From a checkpoint of a small contrastive image-text model.
Model: encoder depths [7, 14, 14], text encoder width 192, text encoder norm rmsnorm, text encoder activation gelu.
Training: muon at rate 0.0094, 3100 steps, batches of 128.
Data: 50862 training examples, 7.8 epochs.
Rows from block 3 of the text encoder of a small contrastive image-text model, named by matrix and row number. Rows with one number belong to one neuron. Each number is 128 + 32 x the weight over its row's rms, rounded and kept within 0 to 255. All counts start at 0. Numbers have three digits each.
After each neuron's rows are labels from the 100 texts, of 14976, where the neuron reaches its highest value: "tokens" is the input token at the peak. Only what is clearly more common there than usual is listed. The data: cartoon faces.
# fc1: MLP up (text_encoder.blocks.3.mlp.fc1.weight, 768x192), inputs 96-191
# fc2: MLP down (text_encoder.blocks.3.mlp.fc2.weight, 192x768, transposed), outputs 96-191

fc1.285:128128128128128128128128057128087128023128128128047128128128128128059069128128128232128029128187186128214128128128128128128128233197106128128080176066128070128046128128128128128128224128183128208128174128128128201102128128128128128051128128128128128128128128128128128128128128128128128128
fc2.285:128128128128072128128128059128128128128069128128128128128128083128128128128128128128128128128128128128128128128128201128128128198128128128128128058035128163128168128128073128128128128128128067025128128049128128128163128128128128128075128027128128169128128128128128128176128072075077128128
tokens: "bun"; "pointed"

fc1.397:169060089084128197128069072128081128073128128128128128128128128034128128087128128203128128128128187128128188128128071058128128128177128128128128128128128155167150128128128128128128128128128128250128185065128128128128128215184128094128128128128193128128128128026128128128128128128128128128
fc2.397:128128128128075128128128179189128082097128128077064128128128128128128128128128204128128128061128041076037128128128128128128128128128128128169128128087128128128061128128128128183128088128128084128128128128128128082082128064064128187170128128128097128128128128095128128128128128128128128079
tokens: "hat"; "mohawk"; "pointed"

fc1.256:128128206128128128128128059080176128090128128128128175128128190076128128128166186079128128166128203128128128195084128128128192128128128128053128128128128191178128128128076128089128065128083128128128128128128128128128128193128128128128128128128060128170128128128128128128128104128064128128
fc2.256:063128128128128128128128128164065128128128128170128128202061128128053179128128128128128128075128128128168060128175128051170072168042128128229077128128128128128013209128158128154128128169175128128128128128087128128128058178128128128128128128055059162184090128128128128128128128084192128128
tokens: "face"; "<end>"; "glasses"

fc1.684:128074128128128128128128170087055128128128149128128128184184128048128069128128159000035128128128152128128128128128128128128128110128095176128128074128128128128128128071116128128128128100128166128237099162128163180173185084128128043087128128128128128128128128128128203128128161193086128128
fc2.684:060128128128128220128128128194128128128128128080077128200128128128128200164128128128128080128128094128202128082128086165128128164077128128128128128128128191196128128128173128128128128128128163128136128092128128128089090128128128128207128128128128190128091128128203128128066128079128172128
tokens: "with"; "a"

fc1.178:128201128043074128022128128128128070128128075072128128128128199128128128074128128128128128128128128128128128128128128073128029128128128128071128176128128128229128128128128128128185128170128128128128128128128128056128128128038128128128165128254128128196128059128128128128128128128128188128
fc2.178:092128085128128128178128066128128128128128066047128128092128128128128128128128128128187187194128063128128128081128175186128128128128128059128128158128128160128128128128128128128128128128128128089128128085171045128128128187128085128128096128128128128068128179070128128128128128128128088091
tokens: "purple"

fc1.713:099128128128128128128179072128128128128128029128186207100128072178128128190128128222128128128177128042037128128128128128128128128184128128048128128128171128174128128128128080100128074128128128128128128163171128111128128128128128128170128128128073074128169128089128128128178128128206128128
fc2.713:172128085128180203093128226068128062128080097128128128128128128162128128128128128072128209128128091175128128174179164064128207128159128066128128128128128128128128128128128128095161128070128175128128156128128208128128194128128128128128128149128128128083128079128185128080030128170128128128
tokens: "bun"; "blue"; "curly"

fc1.619:191025074128128128089175128128128168128189021070128128128128128128128128128128128128128128128128128077168055128225128128128128170128203128128128128128128128128180128068128128164128128128128128092128128128048128057054128079128128115128084128128128128128128128128128058082128198105209128128
fc2.619:128128128128128128128128128128128128128101128128068128128128128128128202128128170196177128128128128255128128170128089128099128091187128054128128186128128171128128128128128073128064128128128128128128128128128128128186128152128206128128128128025128065128128043128190128128128128128128128057
tokens: "bun"; "curly"

fc1.364:128215108128128128128201128166128128128128128038128128128200128128039128128176128040128128128128128128128228128128128128128128128082128128128128128128128209128128172128128128128128128128063128128128128128128051128128103214128128065128122155128128128228128128071128128128128128128128101128
fc2.364:043224128149128128128100081169128128128217118128066128099128094128128128167128128128076128128071128128128200128128128128128128128010128083164204128101128181128128158128128178128095128128149128128128128128179128128128084128171128065128128132128076128239128180108159128153103178091169128051
tokens: "purple"; "hair"

fc1.295:188128144128128128128128214128048102100128128077062128054128128128128175128114150128128069058128083128128083128101113128128128111128061209128128128128128128087128128128128153199128128077128128133128107128062156128128128128128057098128097128128128128128128128207128128128162066077128128154
fc2.295:128072086128128128128128101128128128128128068153128128128128128128128128128128128128128128052128128128073184128128128128128243128128212128128128128181128128128188128163128026128128221128128128128202055109070128128128009128128128128128128128128128128128128088197128128128128128089128128128
tokens: "hat"; "pointed"

fc1.31:128128046183180128128058128128107128128128128128015128128128070128128211128089128128063128128050128128128174098128128128128128128176128180080187128018128128080128128128128128128128128128033128128128170128128128128200128128128128128128128128128128128067171085128128214128128116128128128128
fc2.31:128128128128128128128128128128128128066128128048128128128128128182176090086128128191108171183176128128128128128128128128128217128061128128065128058174128128188128128154128128090128128128128128128128169128127128128128128128128128128128128128088191128128128172128128197128128146128042128128
tokens: "<end>"; "with"; "and"; "mohawk"

fc1.740:128089047128128013128128128128201128102128128128128128128128107128128218128128128094128128128128128128128128128128128128164128176128128060128128128160128128128128194128165128128128128078128172128128128128128128128167128128182128128128161210128128128128128128065063128181128128128128128128
fc2.740:128128128128187128128128128128128181128055128128128128128077128128128128128128128128128128190128128045128128052036128080128128128200128060184128128128128089128128128128128063128128128128128128195128052128128128041098071128128128128128128128128128128128128168128128128128159128128128208128
tokens: "face"

fc1.618:128128128096128128128128128093128083128128195194128128128167128184153089128128074128090128128128094128128076128128128128173074128025128128128044128070082128164128097128128128128128128082128064128071128171128128128128128128026128128128128128128128128186128128128128128128061128128128128184
fc2.618:128128128128041100077128128170067173128128128128128128128071071128128128078128128213175128128128128128180128128165128128128164084189128128128128085097128128128153189164128160128128191128128128165128167128128160079128128128128128128086088090128195128086128128170128092128128128128128128066
tokens: "<end>"; "face"; "sunglasses"

fc1.650:128219197128128128128128059199128128128128128050128128128128128128128128128128128128128177128128128171128175128128046186128128089128128128128128128128077128128143128128080184056128052128128128128048128128166128128128128229128168128128128128114089128128128128070128063192128179128128128128
fc2.650:128128194128128128181128128128128070095128042059063128128128068092128054128128128128069101128128128128128188128066128128128128180043128182128201128128128128128128128178128128159128128128128206192128128128128067128128128128128128076128128186128128092181128170128128128128082196128128128074
tokens: "purple"; "curly"; "hair"; "green"

fc1.319:128102128072155034128128089128128128128076128128128128128128128070128128128185128072211128128087173128128128128175128128101182128079128128128128128128128128128128128128128128128128128087128128128072128128128097128055128197076128128128222128128128128128128128074128156128082128128078128128
fc2.319:128128128128128171128128128128128128128046128059128128128128128207128052184128128164207172128128128128128128128128128128128128211061183088158128153063128128057128128156104128128128188128189128128128128128128128224083062128128202128128128128180128128128128128128128128182128196033163128128
tokens: "<end>"; "face"; "sad"; "short"

fc1.747:128128108128128048176128159128179128053101181128128078114128128128128128128196144119128128128128128091128128090128091128128176177128128182128179128099128128128128128128128128128048128171128128128163128128128213128128121128175128128128156128000128200170128128175128082128128128128128128071
fc2.747:060128128128128087128021212061128080128128128115128103128052128128061204128128159128128128143128128128128128128128065128128128186128128056128104128128128128128128128128128128128128128088128128128128128105128128128182128128128128128128128128165211128189128128180204128128187164128200128128
tokens: "face"; "short"

fc1.72:128128128128165170128128128128128128128204128056128128128080128057128128128052128076055128128128128238128128128128128128128051128128128128128128128128128128128128128128128128128128056128128216128128128128128128128128128128128128128046184128128128212188128128128045128203128128128128128128
fc2.72:128128128128128128128128128128064128199171055128128128096156128128128179186191128179128128196128128128128128128128068128128128128176000128128128044128078128128128128128128128128128128128128094128180128128128128128128128085084128079193128165128168128068128208060128128128128128128128182128
tokens: "with"; "<end>"; "bun"

fc1.117:128128128073128128128128191128128128164128128128128128128128128022128143128128128128128128128128128128128128128128128128128128128128128224128128183128128128128086128128128071159036128073191163128128128128086161095128128128128128128128128128060128128128055128128227128128172128128128128128
fc2.117:198128182128128128128029128081128181128128168128128068128128128182128128128086128153082128077128091165067128128128221128056128128128128082128128128128128128164213128128128128059128186128128128128128128128128128164128189128194128128128128128128128128128128128128128128128128095185213218128
tokens: "with"

fc1.58:090128128197128076128128128128128093128128103128128128128165128128128209060181102128128128128156128128128128128046128128128108128205128128222199128180128128159128128175128128128128128128128128140128128172179128128128087082113128128128068234083078081151128128128128128110128128128128128064
fc2.58:035049128128090128128128059128128128128128128128055028128128128083128128128171128128076251128200095106041128162128128128182128128128128128128128128128128128128077057154128128128128128196128173128128128128128128128128128128128071221164128061128103128093128128128128166206128175128128128128
tokens: "with"; "face"

fc1.508:128128080128128165128162128128092128092128189128128128199128066178065088077128046128128128128128128128128128205128163082183184128128128128128128195101208064128128128128189128128161128128128128172128184213128170128128128128128128128128128128128128128128212144167128128128056159189076176128
fc2.508:086128128078128128128081128128128106128082128128100128128106128128128186056078162128128128128128066128128128128128128207128128128128042128128128128177128176128074079128128128128128128183128128094128128128128128060086199171128179128128209128128128128128128128020128185128128128128160128187
tokens: "hair"

fc1.761:169128128094128128128150148128128093128128128128179171128128072238128128128128128128128203128199128165051128128128128128128128128128128128128128192189255175128104128128128191217128128128085047128128128128183167128128060128128116128176128128128128165209128172128120128128100128081182128128
fc2.761:128128128128128175128128128128061128128237128128128128211087128128128128196128128128128128128128128128184128128128069128128128128128052019128128128128128128128128128232154175128128128128059128128084128128220100128128128128128128128128179128240128128128128076128128128096128128128182128074
tokens: "with"; "face"; "neutral"; "orange"

fc1.38:128128128128056128128217068128197044128128156128128128128128128093128128059128128128128128076128128128154128128128244128128128128128082128128128128128128177183128128022128056128128128128128128128128072128128128051080170128128128128064128167128188128128128128128128128128128128128128128095
fc2.38:128205128035177128148128128128059128128184092128128128128128164128128128128128158128082050128128128194128128128074128038128128128061184128168128128090128155128128128128128128179128128128128128128025128128128050128128128063128128128128128171128061190128128176128195128128128128128128188128
tokens: "bun"

fc1.2:128128128128173178128074128128067212128039128128128183128128128128128128128068128056128128128128128056128128128128128128128128128128128128128128128057128128128065196202128128128128128128128128128128128189128128128128128128073170128128128128128128089128220128128128128069128128128128128128
fc2.2:128128128085128128091128128170128188096128218128128128128128156128178082059128212128128128075128128128160128128098070128128128128184081128128128195128128128182128128062128178128128197128128090090128198128128176128128087173164128128128128128128128128128128128128190128128128094128128128128
tokens: "hair"

fc1.571:038128128128128128128128083128128128128128128174128128064031027128188082128128128128128085128039128073128128128128201128204082071052128128128128128128128128128043128128128128128128056128128128128128128128128072035128040128089128128128180128128039198128128162128128128128084128128128128128
fc2.571:209128128128128128128128128172200128128167128128128128128128128128128162128128128187128128128128128144128128128128128128052128128248172092191105128128128088012128128128128061128067128086128128174128128128190128128128191128168128128128128180128204128047128128128128085128128128128128128218
tokens: "<end>"; "face"

fc1.293:224128128128128128178128128096168128128128080128092128128165128128128173128128128128128128162128060128128128128128128128165128128201171128081128128068128128128072128128128085128128218128128128128087128128088128055128128198218128128097128128128128128128128128128171038128128128085128128152
fc2.293:128128038128167208128128128128128128128128031128128128128128128128128071050128128128128128070128128202128128128128128128128128128128034128128128128074072198128128128128128128128128128128128056055128071128128128128128128128205049128042192128128128194128128128128128128128157128128128128070
tokens: "bun"; "curly"

fc1.312:128169128182188128128128128128208128044128128053128128174128128083128128128169128128128128128128128128128128128128185128128128128128128196128056128128208128128128128090128128128163128128128128164128085078128128128128128128128128128167128081074128128170128128128187076128128128128128128128
fc2.312:128128176071128128128128128128128128128069230195128128128128128128128213128128128128177128188128128128128128128055128128180128128128128045128128128128084128128128128165128128128128128128202182128128128195174128128076128128128183128083128128128128181128175128128052184128128128128081128080
tokens: "bun"; "crown"; "hat"

fc1.340:128128128196128128128128128128128128128063180128182128128128128128128171128168064128096076189128234128103128151042068128114128128144128128128128128128107128128128172128128128085167128128128128128128128128064128128128106128128188128144190128128128186192128128128128128128128128165181128197
fc2.340:128128128128128128181036128128128128159128128128128128078128164128078128095106128128128128068067128207128128128157128128128128128128057128186154128053194128128099128100128128128128085128128128071157128128128128128128128128128096128128128079128128128171128128169128216128128128168173178094
tokens: "<end>"; "beard"; "face"

fc1.230:128128128128172128128183065052128128089128128128128183179100200128128054128148128066161173128128128128128128128162128128094128128109072112092128174149101207128128156159128149128128047162128096143250128128173128085176128184128171152128128128154128120162104108094103128105128184128108128080
fc2.230:069180128065128128128128090128168073128091128128128128095068184128128073128111128096128128178128128165128128182128092128068064096072128128186098155128128214128128162112128128128128128187128058128128128162198128128154128169128098100128059128128128128172128215128144128128099199128128128128
tokens: "purple"